A small contrastive audio-text model, trained from scratch: encoder rnn gru, text encoder layers 6.
Rows from block 2 of the text encoder of a small contrastive audio-text model, named by matrix and row number. Rows with one number belong to one neuron. Each number is 128 + 32 x the weight over its row's rms, rounded and kept within 0 to 255. All counts start at 0. Numbers have three digits each.
After each neuron's rows are labels from the 100 texts, of 14976, where the neuron reaches its highest value: "tokens" is the input token at the peak. Only what is clearly more common there than usual is listed. The data: strings of digits, spoken by a formant synthesiser in many voices. In brackets: how many of the 100, against the usual share in percent.
# fc1: MLP up (text_encoder.blocks.2.mlp.fc1.weight, 1280x320), inputs 0-106
# fc2: MLP down (text_encoder.blocks.2.mlp.fc2.weight, 320x1280, transposed), outputs 0-106

fc1.253:174116161120155086160124105143162168071138104187119133177167117145128106160159078129149081139057145098175140104080165129110156104085098136139130160111158071149127185136123116111148091154121172134117103133114154112148105165090100151074082097132129094118083123139101162082173156135131065117121077170090174130151125109145184
fc2.253:081140066101155080089114161126129154116079129114114103061132122170130138093101194158148123099200138175103109143056103098145080112154155168111118063169090187116107156173120091124123084128163173107149167126192119112058155103112155112168110157118100115104158079050141126187159124094155137148176196024088119105125114115129086
tokens: "two" (100 vs 6.2)

fc1.430:120095070224133084094187171136147111063149137120048155072146157146099113098131121140151101127103078160131135146140145083140126137115129156103103096123173155160184132135121154165146172108147094145152116125156121175115136134113107112087121135165142100167150071139220107148059143129124119095179115090133164146096102216123099
fc2.430:180085147116126125116140103148150100161057117183148107194119149127148112143103106096124181053136117109147101108077138122152112097157144137177084146116104149164085062083077132141088127137115163135113123116118153112144129141103132058177173160143151142129052154121119175095157094179090173106086130166094145127128093109164138
tokens: "zero" (100 vs 6)

fc1.482:133116123163099159061121129162165132131149109176103133121143105065160119161101131027124119166111143157134125124117153110175090144124129167130145099175125172131149115151170127151115068192142109132070108134149129151207168107155097077083116121128140120121183103133152108182135164113146186127116134102115109114090145103142116
fc2.482:115079101098138155152181117157102134147107125147102121136089143113166140148193158082085092133166161080116098141167123186101099183160156096134133124109116146123127140052137102136154089077126154165152138160131124148095118156111137118133131129155094169143117114158132101140140078096187113173099139202067181139118118072129152
tokens: "five" (79 vs 5.9); "six" (21 vs 6)

fc1.627:114131094129155119131171137177153104104095137100181185078087109112134089161155168079171060194115154095156089117170117124112141148147136161122133147129172125168056148144085062127114096103152108127109137159142108160124168138129098159098166139129128153147152101158097120116106092120145140088157076111108120178106101091144117
fc2.627:112157132122110105129137138140129170122146101209108114151168105149097075125093083157088175130137124176157108104061123170146160057117079106150133160118143103107153145115194162112193160166141141138104101128148078108205091166124132085120098121129078085093094121074130110132123151157119164179090140153130105087157136178151089
tokens: "three" (100 vs 6)

fc1.35:099165100116123169163189098182054123085144154082170094146144147142137145133113068156088124148091144140102170138074103082119121138134101196139197084142084090122132174191126193104088120148126092116148165068108153109142065121130100084127130143101113143127143106112132144163110142126126082123140116136104076154128134138166119
fc2.35:135069179106153149146153160120185135136152127139151117101166139175080129184104123106139121104142110125132139152145164113119159101139134120104095122187158129146122088083121044107170122130073153144115134163140139124088110165123146148111106126116146107166180130136105121062144141146156117097125114100086131166126140137079122
tokens: "seven" (100 vs 5.9)

fc1.437:123202077171102182098105115137180153107127132118107129180141134171139119099111093113146161087132126103133135112156182077148125142150105113132116101093093130103107123111054182110138090128055139105105109130066149109222124134126133101136103139172111044148147086214149128138117104155131154212118159091064156105131067205171098
fc2.437:147094184152123102122139147101134137114142183120147112131164155144163127152150110104058147149149102112112092125071096088162163156128136073167157129095158204140143150135146110148124127127124182104090144176092105134078149114085205126122148131150085091103156171076092145122060157103123109070132111087139151166094153076113138
tokens: "nine" (100 vs 6)

fc1.520:102142147099165070118146105096137115138177106166079095120093119083122165146139111153083120127099094189137147105046145106140136133083105109100133124151129101079103157115143109113087145163108169107133130139120073086064124141085155174128125121138167135147124102113133072150122163195137070160107088059113132128143088090081155
fc2.520:141154093164148063143099156109137148170120182158171096119124136149168203091127123104050151152090113141134133125141103151142158092139145174096133129043160123096106091143151117109152137078124093166152112124109133106125153098101164197157112131198147156117158157129123194116111219121158135136161108072148159082115089116110170
tokens: "six" (100 vs 6)

fc1.425:182172127113163180129124175095163173129123122132071142113094113168088121158126157180112124125122088123179180152100143087142151160138131093135127157064136174121123125134152090109132064097130119099148091125136098136126062091125143066217134103176154140050117089069132074057145167132202196109113124150088083187178144117128098
fc2.425:060101110142138115092105111157122091076115120107180127128094146169113177087169132100156143108102103157144116099111118135146076086141147165085176120160144151090173127174118118135180175144087124095141106119127134105121164176148094162106115111095145163197143123149167106154135155158097100176173128121124148075104134042154158
tokens: "four" (100 vs 6)

fc1.57:141081147154093149098065136100162119118171140126160140088126132130149170162079123113086137080157090150152131105165131154084143156125116110084169095118113171121124118142108093118160153091108182112236164129066091116117075119113146132117103089164132121111137075104065132140115194156167082101172160164174085159100140105066169
fc2.57:153161102105124072149127168169118121148126071178101118171126152115121105108140151121147095167110175122153137081097110094165145089077157163140075120182147144125128122113153155140129127123128108106075096151161147144141171183151124123123120159130170123131118146166182111133120100157112138115076084168129141110161147169121082
tokens: "zero" (100 vs 6)

fc1.332:135104040078176101152122073135068120116090089118185175119131129109176095104165134126095131164130125124084160174150171144179056099167065149063115103137105084157072120178089182165130149087167127115171108137159135096062129139160139132131099110121034142103149099122121127081122168098102150154140148168085170166113106097122098
fc2.332:104114157086165132114166144105144157170106127159145105144139142217179067170133076115150154091079120150090147128116101081144129102083139187129129156106082089157136058050124131120062146128078156147095168127096135181145122142164155132093149097123152145064142103059112132041124131155098162130157104118133082155149081159123163
tokens: "seven" (100 vs 5.9)

fc1.78:154118147089152173111162109103151162135155133175132154119119086134106122100138098178122136057113152118110127113114113148136150096115132101138136123098117177146174135169108131113143116124147132181104097191132151082152147107132062087107139101148136163066082104136169161159166144055166152128099111110109148116153104150090075
fc2.78:121127158086113132150161124154146077161070101114067112133127135085123064128141169178145109099077123102138137155143110133121064133116102153094151158192135124117137123103110156150127174136066114095096086097092142099149092125127132179152131068147154171169177136118104173175088120142125055124095122119172156128198105094103134
tokens: "eight" (100 vs 6)

fc1.158:133158158115171144124146151112166133126120156161074132127150140099149184114139091125106128152105169093085134027149131171128087142151120168080110107130108095158124131056083148130145128142133191084137086148096121161144189127134126133070159136170187114177172093118181117140143156093101147088152152083091163162123140113103121
fc2.158:099111070117096058127169105102114176076105093112109116116117064082128096210132160105139090123141167140161111171119106093116115136111165086159092116077137109119151158176170129135150113132161127096119127185123153132126121112107105120087148106118138140102079116111153110089114076164187146226089163223142118144128164148115091
tokens: "nine" (100 vs 6)

fc1.475:067117065121148114139165079077151128074098103127096108085110127106105136094132129187148129113098108108083111114092086160102116137112155104120144164142068140155107098130145121150135128127103145147109090152129145176161159195151142169076096201175100130149118089117102187112150130124144156120167136095078154145147118103118094
fc2.475:172141182156080108185150192175136126150157125080184163156105202146124090099159132052119108171148119128129134137106130090143134152153112111151153119114131157103119161164108073085155127106146106125155201165150121155144068098113117129143151067122191137130140144161119076161093148114150116137106113154208112079128166144114146
tokens: "zero" (100 vs 6)

fc1.552:098081098101099130124118130098146153120087089164144143127186111122119157141166120136056097124122143118155104090145149101154085151073124118117137121156166100142090152103097169129139074180140130063195105147142119158119153062086148083142133090167080108124129126169117128190175100110091101111127143095066114082154109144143135
fc2.552:174129083166150170116111178057194144129151209082119113119133080123146081103098102114168079082087113139103094161143144151111147139167113155112125119181109120157157124110154119148125133140162096180106144130109121180155099119159141074179067163181167153102168113152161113204072071089133090166149085075148088075144077111152116
tokens: "five" (100 vs 5.9)

fc1.644:155127145125113121165176096113122098100130168145098123099148129151140155125132113172154126157136121170099090112123076146164107061123200124120127123143117160179128127112124089111076170140125107155158109192115086142100150174176132151126165144148115114132175084081179125142098116148120171103164118076148144129094117103088156
fc2.644:141110095112122177121119190137134185138061154136183109192134111153120133170106143119146155080140107156165106146130155099119140142083095140198056169127114121124126127119150173135144091146106137096118116110107137121149093186106118096160123083089154138156086182152078173131138149104132089154058128149138141147157128173148126
tokens: "nine" (100 vs 6)

fc1.93:116150093127133186134158113216104163143123144166142168139113176125103080124128087176187106139107095113140145168152140091113105099106114142184087124149132145168116078077125091138168144120106141134107139105157125117194110182124114161109142126117169117157140137140180114124116106145105138129154163094079123186136163088136112
fc2.93:069102222116162088075096163082168106140148099143103118138116124123123163108115190131116113089164159128136136097117081132172142115123156183075121146138106125066163166183165081130108140166157109144159056128120122153123154107131111163128126154170110139114173133132100157047155120073158116109142085161151108086131138142126123
tokens: "eight" (55 vs 6); "nine" (43 vs 6)

fc1.757:088069165169119114113140145061130194115130096145176112110122139094111154148203068150134104173112113108105137121100051072076112145094128133130153153140108110092109137153199173183098163127145128108037139131126117125061131135163126162064093169160104173129137144159125123115166106085172095159152144129129094175179150169154113
fc2.757:122161096132158186146168124152108078126105122096085185142149082139152147123127117201148181072103116159115049145095169148181139181130136108100141143124196157117141136087112117104139136133091138135183162121068094100188122138120107125168127100156182113120131091087095112209123147172150096128169126106149118117040093127142082
tokens: "six" (100 vs 6)

fc1.143:127119137134116139166063155111105109114135151201154138140113129158142138036062107140088143161101154189130079149154132118128107136132100101169140131114101158076176093103091083160181128131178093125176153165133058151166014123120115129141107095158119116141134139159089115082171111162084127122153131119131121079149119198132157
fc2.143:164127189152125147108214068133127165077134074107038100130127125049112134185110100109156123113130119064113168154119096072090128132137142142122104150141123103166091130126147122157083112081142184151130097104144205068134162146150111072117138187098105133132115172102171083165112095156170125111160146113089130117123125157182178
tokens: "three" (100 vs 6)

fc1.566:143075136117127104151114148144184107151118089141157113146185128166161148100156108107082085132117156087157147166132133094152146143113153147129131128103147117064110151151127134132138240131133095165160118112112093055138108107131127123142122117148028103081125096155136119141124157189112121100163143150128170147145134142125064
fc2.566:150141149136096116065126113155098180200180070114098167157124172107097129113131103133084153202141108078100133084071128124079138155141080118149158133136127134125128083119125094135096101176159095081158158108122152113126129173137088129082116178143144115110149217155139139121164129130102127104133140210109150123096208107109091
tokens: "<end>" (100 vs 20)

fc1.126:169097120115134130140129152074189158117116108058103125103162107159180151135114150124181159108105082109110228071106134148091101131145125161110099187100145134117133132159053103130151132117138051068098180141099094174101122123174088209146078089185097112069123138110136155151137165116156163156148096163133098143046158137110104
fc2.126:169111116151116147166147134163113085163115131136141132175103113098055128124167084114102115168132131122182093161119083163082146114168166112160088165124173156071140152164127111128141156099138128128110190094128109100161153115116166080092092099133091111123157053103128140146160124137116098090114146145145176083108123064132141
tokens: "zero" (100 vs 6)

fc1.474:086059141136184146143123113130174172148115134148165101089165103108181105162175134113087094120183142145115099171113136162084086160116139130106145093109171079149102090081145091116142098151069117114155119140099188094112117139179172111086142162135098139155130109155123140161153101092153134161166204153091176071100127112187136
fc2.474:145103106099083126161155122151141173151148131118130124135123130139107144103109109171098171145175149196103128161144118119127095107176116147170152130176109145133091151116141156151083099185186107141179109182198103102083176088128170130065136174145166150106137107074135107080124107136129143084109073132144109134126175059081141
tokens: "five" (100 vs 5.9)

fc1.507:120103068160128127119088174097192205143117163103139170084110155093094127101138117125166150120103130187123102151183142119149137084155109127123153190144133114143175145178117116146139157085158107167167107114120167120109113136055162117164131185132089150118132172150137135109185120091157155162106131115101148092198097125138150
fc2.507:142135121160157121156132119154085061127208101130078117129154163151178118134112131129177121121122137096099133115090137140141116138109154106158086104156090089151146111114131128140111063171114138108107172217146130171143111141186157116149137136112169075110140123147151074108062182166116142102132100126147131146071138131138087
tokens: "seven" (100 vs 5.9)

fc1.738:178105165109081117142143120110111151082145165111188110093128142156117085149093149137138116069205143136156109149125168142150107121153149150200068090137112130134136129149192137133125115086138100125173112127121168110098118153074093130205132152118078093120100117047217137142142144169127124101050110148170087151159089092107145
fc2.738:098142122182159127111097175149143150128170104126112148142143186176120154173168083100137150198086152098108132131136106079074117152155104101089143162108128123110126186147098154062089108191122123118114149132158082118141115137105144089074095149122144116146182127180114100135094171141188078133166172095084162111065129183118145
tokens: "eight" (100 vs 6)

fc1.303:155103166165120095108147102084067133110172106170103146103182131115146104131126124196169125208150163109117131114071138094132089188118139117188208071084141155135126104145163136121155094125171145112167115126165133135100144168063134138160162166144057160145158153126161108127119091144109099151109125099146091140199128117206111
fc2.303:123132124081122153187146134226162044084077097061162156148066132208075139124100189076052141084093140133112100181168124144133119087137083129099104119123113133140098167096071129157089120133151045157113107154127165135171040100138146043108136050170151112096092095142116143177142159138118143115129151158089149119125179126129147
tokens: "nine" (100 vs 6)

fc1.124:139129107102146084076175154166140154124104156168093192104144155079120128146100105124153115114099136128102135117147153103094081072124171134112149120185095136112111104125120110104190159110128158148138166150145092068118105076188108113039177093123120113131149099123197063112133148108111109136229131077163103149166095141128156
fc2.124:122112118126112180101082135102124052176095167103136120123114173159119095165080119129123122137153127113115112078146155099148151084115148099102126142130142164143189139123140132136152140143141135123104129060131099195079170174165059099099135117089132072090128117167095119149171097145169140126115145099142150082085113161184160
tokens: "three" (100 vs 6)

fc1.273:113167137141178108097144136131163183131091087166073152155154071153151096147109103120127088139108172124130133133123147127049096127149119151141065077168152161134131115160141106158146083152113135133139084106160090166118149190117194133160171133099106121102155091104123138123132108120143052191172144154114119122127070101063195
fc2.273:097144096130157107184091122150154113158058191128146073157079138138176150129107135123146120075074151110150061085096082088139136169121194087151106135106097112183127122119073145123158117119136090089149171162158184159072061148154164123130117121171133101152062133154069175166114139110134109096090144062138097104099149160152153
tokens: "two" (100 vs 6.2)

fc1.50:135125188164170115099122102132129144127118160144208119179133103118073126136117139088110114128097112086168147139121045097105098135103131125112114137097157090088093139162047165121098093122159082139148162112111098125079118122143159092098097183110092149114124111135152055087115086106142138098104129142170156076113134117164137
fc2.50:158188093154042157180132113140136094159170098153055135072139162162183100112100174163151179169142124125098176148107152136117095147177116137125150104163121168141124101115177131129138144104104179117152112113134072141134164172119087134100109109139139092168109134090119181143143129121110121167139076127064069167115077100098142
tokens: "five" (70 vs 5.9); "nine" (24 vs 6)

fc1.406:159135169135142113169091116170155140144134150123027157111135105130164109146068098117151146140182122120156175089117126131087191131151155182136103120088115134145127155138099154180101109174102124062150097122145128124166163144144200127100159148128054159121121122067104123154144133168128133144138130058143130112174100129114100
fc2.406:182138100115100129117187096137125149180127126148128122187160126171161126137101204153115087055109076130118145119143118107112170136138140150135167150071096078101151152126105068124142163187128139142105169098151174131135140161149128075165167049137115085136067034164069117099094073124126152103100193113102097154123119145099111
tokens: "nine" (100 vs 6)

fc1.585:075133151120156139163129082171111193127156168139130129226082155111102118112132103151092100125127155105119150172087090122145173124182117144131170146118149124137122210161152136127153115145158086088136123129112130101151141119122100217080118121170111180108066098146118133151102092175157111109097146099164093168144118171152062
fc2.585:169159124195137125112104124093097128127099103140138142186159158127094122190096087154088105118136086147151154099118173159105105095114143161069102143168180096109078091146175189120127154109148174103125148095163137189113094177138150068133154134157148078083166093116121126098141165100111124183136159141082155108085088119099122
tokens: "zero" (100 vs 6)

fc1.570:099130153107167112100129144145106091174115075154175186173159120149134198081125118121074173155135134073142098143132124119152120071148148101078169123131151098105128091128073135109147130173131162129116118103065088101131126103140161154176148129161122075167181155142158121149144130123172106185100105103188160122162187101106074
fc2.570:177212135111152120093149096119104103177138156122159187142162126148149138177124086153084106088147156088104081176144122152155070095126158164110152101137110086112106102121042131151160111127142124156125123120113139063160093108128054149113183091117134129136127147169161099112154142130113111169140106126224157132219205141094082
tokens: "<end>" (100 vs 20)

fc1.636:132154145170194101175107102110044086112113137139130123158109134150053115102126117185149158121148183140093084117102100164135138154145070121071168150132118176150116106103122108061117104061154140111164196162113132168103098080126177105139124096156148145089186141151127110128128131088161144087112133147139150151098113143137114
fc2.636:110133127114094127130215176199105145122133110121142145150110105100172216139165150052143121138172084100116121133157180088140134125145130152093093114152157125135151085145089134159215128154141084139144114083177145043146119137120116061132112161139117128144154093125162175130147090130117131114136104072138114108151142162141145
tokens: "<end>" (95 vs 20)

fc1.312:146126073069168062156077096169144171130133105079134097151078130110145144140165185137147097077163151202108093120128142136121137189109131127096142079086132128201123138168135125181163080109076136111157094172151144102129138094076133138144140102064136144116065128130102129152123129143172151089185127147179167107136136150120131
fc2.312:087144086129171160110114150143134136114077128146113151106128132177185100133090152121194034076118164074127092078057086078116125124149101125171131115072103094200116117117159113136154092075173132104127149145172152174074108150077195162174122191153120099169106126095137145150146135117112152103078143104074117094120168134148154
tokens: "two" (100 vs 6.2)

fc1.197:121110107150152132144164106089089179132119174134133141156148063151118188125106148128095158100179141163168181085149091099095125109132177133149128161148075144169123077137133161167122122101103130090152138072147138109096171100120155012135161160152130200149076147164093152144154118108145168115104101128142089133122107076155133
fc2.197:106127128099117150153114111153167099160101154091097111113095178131156113088120100073155164128127117097130120143136150161095173149109081139119152081118111173113185160150152077133090157095123138148117134157073087131127113179131142148131103161062111149161145114106162109069121164175078107175132144126093165118095141111089155
tokens: "four" (96 vs 6)

fc1.689:102178163152102131108151109122098169119135092149128152118129120123197138064150113152134118195130144163089114077134115096153089183106178138111073134113142126153121110096104183132116115098110136178139086145117171190082154108127168113150049132097164119111165181149217163071173174155160145103107188191199189111122075098121157
fc2.689:109073144121133138181105168130082073125164135121124127090083153110146146088137140160139123137133074154144197076167044045139124146136097082153129089126102172110159144129127147118163176104118159130129148062037134181129100118076141118100089159202142112109127091135176125135095136128143136119171081141181125149108109116109153
tokens: "zero" (100 vs 6)

fc1.376:114127126138079113096141111171125132078146158144108134154172123135158177090153127105076107171118155113102158102157160135108145118137093138163136090061115126106138136086108102186164120213200123104149080128105152074124150148163138125110115161109133142139127159131125122123145116123127074145082140110104165129198103166126127
fc2.376:167140122135119092154104196062131075157122064143165120089077141145112121139116075138211083088179094106096068176086143147102151058103155095094099177158112100166181133111121104098112141082078146173125169109146188101142131156169133079167161079146132098109101113121132138095109120103110177114153136144135112171116119069160134
tokens: "six" (100 vs 6)

fc1.33:144176176112134130109151104101117169124071121091147091115105138146156127130115080091166146135112171126136098188071140162068088119139168194087128177129143126089177145119099116056151154115118172123154133077154113161101128142163079139025154144148145130143079147131115092084161106092163123142132190126143106098162136109087129
fc2.33:145086146172105171120154139124122103190145155160046156138173098150116146145072131140074128151080113134142112116172059127176181089153115088220115087109115125156092106133137144194106110161079093086134102134121128139130132105117126147158098121095115099159114090141129114121162069077148143164105095089101110076098134159181110
tokens: "two" (78 vs 6.2); "three" (22 vs 6)

fc1.405:132115121169170151075106181104081132130092162157115139081158112133102142134077107109109124060135150168164075115097125182074091099117128112119153125080122131099191146152150168172209146095125177110135171113148096084159102063129167189163135152180134158163164168130154143113128184148121062132149161165179178197079107121104179
fc2.405:191140144115126099144065164124152095023131113131103113129118144112139097147149132174108108094128153101133121134093182094128161173119102114105106107152186129133136169096124154121136108157118098142131034089159120125122115150135111089069127152132151135155120164191141130127148119110111087110159149123112092095174160161200124
tokens: "seven" (100 vs 5.9)

fc1.735:125152075132117140129078116090130135070119155126093068106191164099124117147143107142145151141184148178112154151168172037086073137194144140089170061081127073063138102172118127142154133092144157100112129098118100098120112130151110157130060155147227110091168133122079161090199087107143143143170144122184123170123187110135107
fc2.735:195161158239128097119156153115165097180099164181175128132145151159144142067138113121105128098092119140100134110117101165128162115097137147095134112170138149140096141131140102192131100100119088153110098154138095165148148110123175135103129104153072118149117083140156148152108173116118117115065193092086156188119055131096129
tokens: "three" (100 vs 6)

fc1.48:162129149142085161112142155123137155075089066128136130097149110156111140135078125146134089144104171140136125172133164110146157161154135076130221136127098175118155170177175075170187068136154111082104069102082079124108068073138104139161156125158120142054102184155118109101105137135154092194097106122084086116081147127130141
fc2.48:108134067100135091149121040117112106125149161127114114128124203126121148142117163126102097107125064110138190108109121111103155107154127130120117147097102153151107112139134147142131212073131138091106137153175191057098154181173143125130143154112085129139181101152104116109189144151108178106116173130114143106185148084124157
tokens: "four" (100 vs 6)

fc1.510:133200140114135107165119195184215163189133130111136113129148135119089144113104055127130146135121173151084115204092144093105073143124112122138154105138221125125157153130200085134114127136101127142102144137135116072116167147111096132063162176095126167228143158136130130173129154150119043154151106098160065058117118083126145
fc2.510:133094095147088164148177111134092125127142117114145121131158111152133055108103118149174114128145153111127128103141139122101185134148183088172123112103054168115101071123118121079090087142168134130163163127191061137106136100135125101167097137110123149087104131172148076070109098108159181129114154136120122190147145184139140
tokens: "four" (100 vs 6)

fc1.349:167100119134167104128142132149138113154129103222154208162100103188106183163122108125093128128175156141132061199142140121126114083218171134100135127129158113144121160079088154151110093143191174104119123124081126093157134145128115158164141150154072094141150157101181102147139129077137116166056093151165150117170186165112120
fc2.349:106227176129127109121119116128111123150127097127154128173159089116119136118167106134088165108094093104131042163126108162110125155131138192098209136135142109080107132147114115124147103112141123143110142112128116096145132137125071120157153128105068109178186164149103099162162136106137103140134142127155201119195172099091042
tokens: "<end>" (100 vs 20)

fc1.466:104092128092116117104124122108165241080080106088076176140126077178108096157096108119171128105152160167166099126118119176147076102058106133157127102133140109161139099127079156112131095104117141112134141122158122122109090158076172133156123077117086170070089126094124147132144088129143126121101123180099097162164123150095129
fc2.466:089103069100120109155126091151136139146098132116146087156114148129193116186137190075177071079080164101134105094084077101086138135110160131116108157130076117193148121157104118144181069100129152082138105135165112140084111165134176175168142149165132113136092149059079158156132102077135083098089185071105126126141160151165153
tokens: "two" (100 vs 6.2)

fc1.718:105135103174091120152136178130200156071186112094122152095158142145121149165053121076108174075133110141169144151119126048136094166117080097129171106093104158143129097097152141175160109176141115129176125164139046094120138117151170182123132130158183163100174101103131093169128067111097141094149100137143079139087141093168155
fc2.718:193132140142178174103193103142151140140147043141129110102075128157155099101101167082127122089151118130153154148130159165118129127115155202177092151167118123156148153126073125096128137070082083142183136113107079160145168152142136119065093126108153084126131165130163127122139087131130070119134154114125167130127078137123077
tokens: "five" (100 vs 5.9)

fc1.264:121146069149119121070101137126131190166166173166119145078077072085103142103158103082151122087128121110083157107137142159105132207133150109143077145083165135100124119127146161165114094141109096143153165157092103095114159126126109054108077162046118098098103154108172155172217165109128167157165146130122062130121151123072156
fc2.264:094120133134164060178071084113145060110047143099219084122083153182098130110140150093112166091033064133095136124113130167142105156110123117093137149166104116120121154105109107104128089110090167113158154138090092207134128173120142116117112154180136164149123116130086159121111078147097111138128139100091057061095119175131078
tokens: "three" (100 vs 6)

fc1.150:107152100167150096103073163164073147129095172106098169105124117164158121161135139161141071116156085079157156140103135123107170175138171182125129140045095121148118070165153147169143099145074123095199148127111111126116125110072140151108138139088129128165137061189155196162169146128095164128148199101143101123073128061157170
fc2.150:161103182178150199142177112202142134109152100209134133109141086122132168113148213156069099124140135173120138113115093113153128125150120121165160163153135120166157111119094127140168129105064110174121089116154150113107114093142103098114134120081126119089094151139107132092127119152146115168142105113127126189111128134139126
tokens: "two" (100 vs 6.2)

fc1.483:102093153147200127122136137200165178156169137087105154163111132135140133187119086068090095091101129084128104119148139162090118046139172152190159159078121184100135117123096101103102097144166193182163103035172139152170153115111120096075107165146154164102109136113218096111122115104176085091135129103109091123144134079120183
fc2.483:166117111140118150150137140099094108121139126144100138133123076093129096116155142132165180140173118114082106096106074132180164194169072138068109114134085119123124142085137116157053172115119101129119131160089105147086088165083090165162180102093120137183166135103082141149131068094119161168108089144105160115119133152111091
tokens: "seven" (100 vs 5.9)

fc1.356:177130135143131186112155120149125197145124127106157145107135107111158106123137096155113167167114119139118103111150118138122099126179060144092163156051132128102120085138116149124114152122164179059091127126094078098121123131107064061133165119135160069129141106185137097133122172110123093106139146144172110153177123147118160
fc2.356:110155113145129094112055200115113121086091134089131163110060159082059058151157167093129136106149150142120156131138160172105126162060146121159153099174128117121184174152129135088184189071137146144110113110164137132122134122116140124132122174142120118094187170089136108139145134155114156099198156098144176133115122063180167
tokens: "zero" (100 vs 6)

fc1.254:204099180154142087118151128132123172116065130108059157143177113162110120110084128090092102112114100141121139126106109132086095132125157172096180101066126103035171155175145123123146165141127142124140123157106162088176148182055143135113180158072097106118110045073135149149106108158162138142091157045137117126079120086141109
fc2.254:192178136143168152057099125150179128194111111149143122138128171178145059186107147133201111052124085155138129143176095128104144110102152084165086128131083111162120156142134131149120164138092125143123177116097122097186130163156173075156145117125106107121125096185100152097069131165149163085104174136085148134137068148143197
tokens: "nine" (100 vs 6)

fc1.741:174131099127087126132112172154121048165096090084068124118147140114091112126099145117148185107079104135165155131083131161137088099112149123094133162052144156090151129164063128142153128057126099111144103108105099167094218122152169118158162128159151127073161083141144139100124138196171129153134167148133140078090084151085099
fc2.741:093110142122178118140158116123162176133152173164099152123076144139123136115164150120167083169170099146125078163187116113077176111130137095179138084122104155167118061116167137130097118115143094202103163127119084123129114157151178176127121129131070161167093144097161067146118149094132166154121104172135148199089147037155155
tokens: "four" (100 vs 6)

fc1.497:079137104128100128168183122111095165112061136104071156130114137093178085144135153113045119071133163143105127109129113129116105098147165176151170146158133140154098148100152080096124122145157115126179126103085133149060108132114199135175133193117127134139117099104060132119123102130126157167129115119090136116203129104136103
fc2.497:196184146095175106107115103158150122121130129144147116111092128083052130106145141176151088171138111128148123161105059112163135168110094142089119070113164093113180135181083133148085124138130087138076110127162095128172129125180058130123143116020123135102127108100174126095105133163143129125086146167136110117188097170107138
tokens: "four" (100 vs 6)

fc1.521:152135089134151099071190129151171131156083173145109116141117158179105160117106119162127140092117156131137086049139186118130132071109158127126127115114114174180141128098058174090154126144098098177184103098112159134154157162168145083165198131102169131120134100170151146108068080123145136195149179113132158110150083144197145
fc2.521:112091137169098167156120114119173159071157121163131145134141128128144104178116109104131157117156141136197129158134169097158124195147093067115191166107176150104139175136099158130110122154119186109093175191119140139092125101127169135135119128178088124151084156050100165166131101116124156076080156112132150159088136117137126
tokens: "nine" (100 vs 6)

fc1.676:159144106177095125164116150142162163114115148153140191118151164139156172089135100076147171102110090159129126126144112112064097130081111171131178147139177134074100124183116147179089135104126160179095127117141149133105140160165084129117127153133151146106109148159154086133166157116159128145159108116108092127153122166181186
fc2.676:104135133128166122079092111004167091125151121142118081168129102132098150128075106172134093151154153112147114117130205150155138128143147105101110131144075147130164134075136111102071109098124059160120142123143132139095125074131127081164166079131139072167138103182128140089158151195094152069157093104129141113083155155095110
tokens: "three" (87 vs 6); "zero" (13 vs 6)

fc1.233:078136082134101050111109087136102103151114095139203118143125107079117110157189135089117116173168145079076106112153086103110130154130121181070151139098087131184151127155135158136080074161221145127196148127140087107105140068140124157131142134109139130103119157079070140120129150147108109147117123104048132138131119091128089
fc2.233:142037116163164113141148145093160146097086106152144150158138103111124094143149078139139089084152099105074098160113144074123123155142147124156061087143175103088038199143076095125153147068107116116107114123219153075100150162149157120163133123161084123124130130157115122089106132153179080103123189144129164127114189118215157
tokens: "one" (100 vs 6)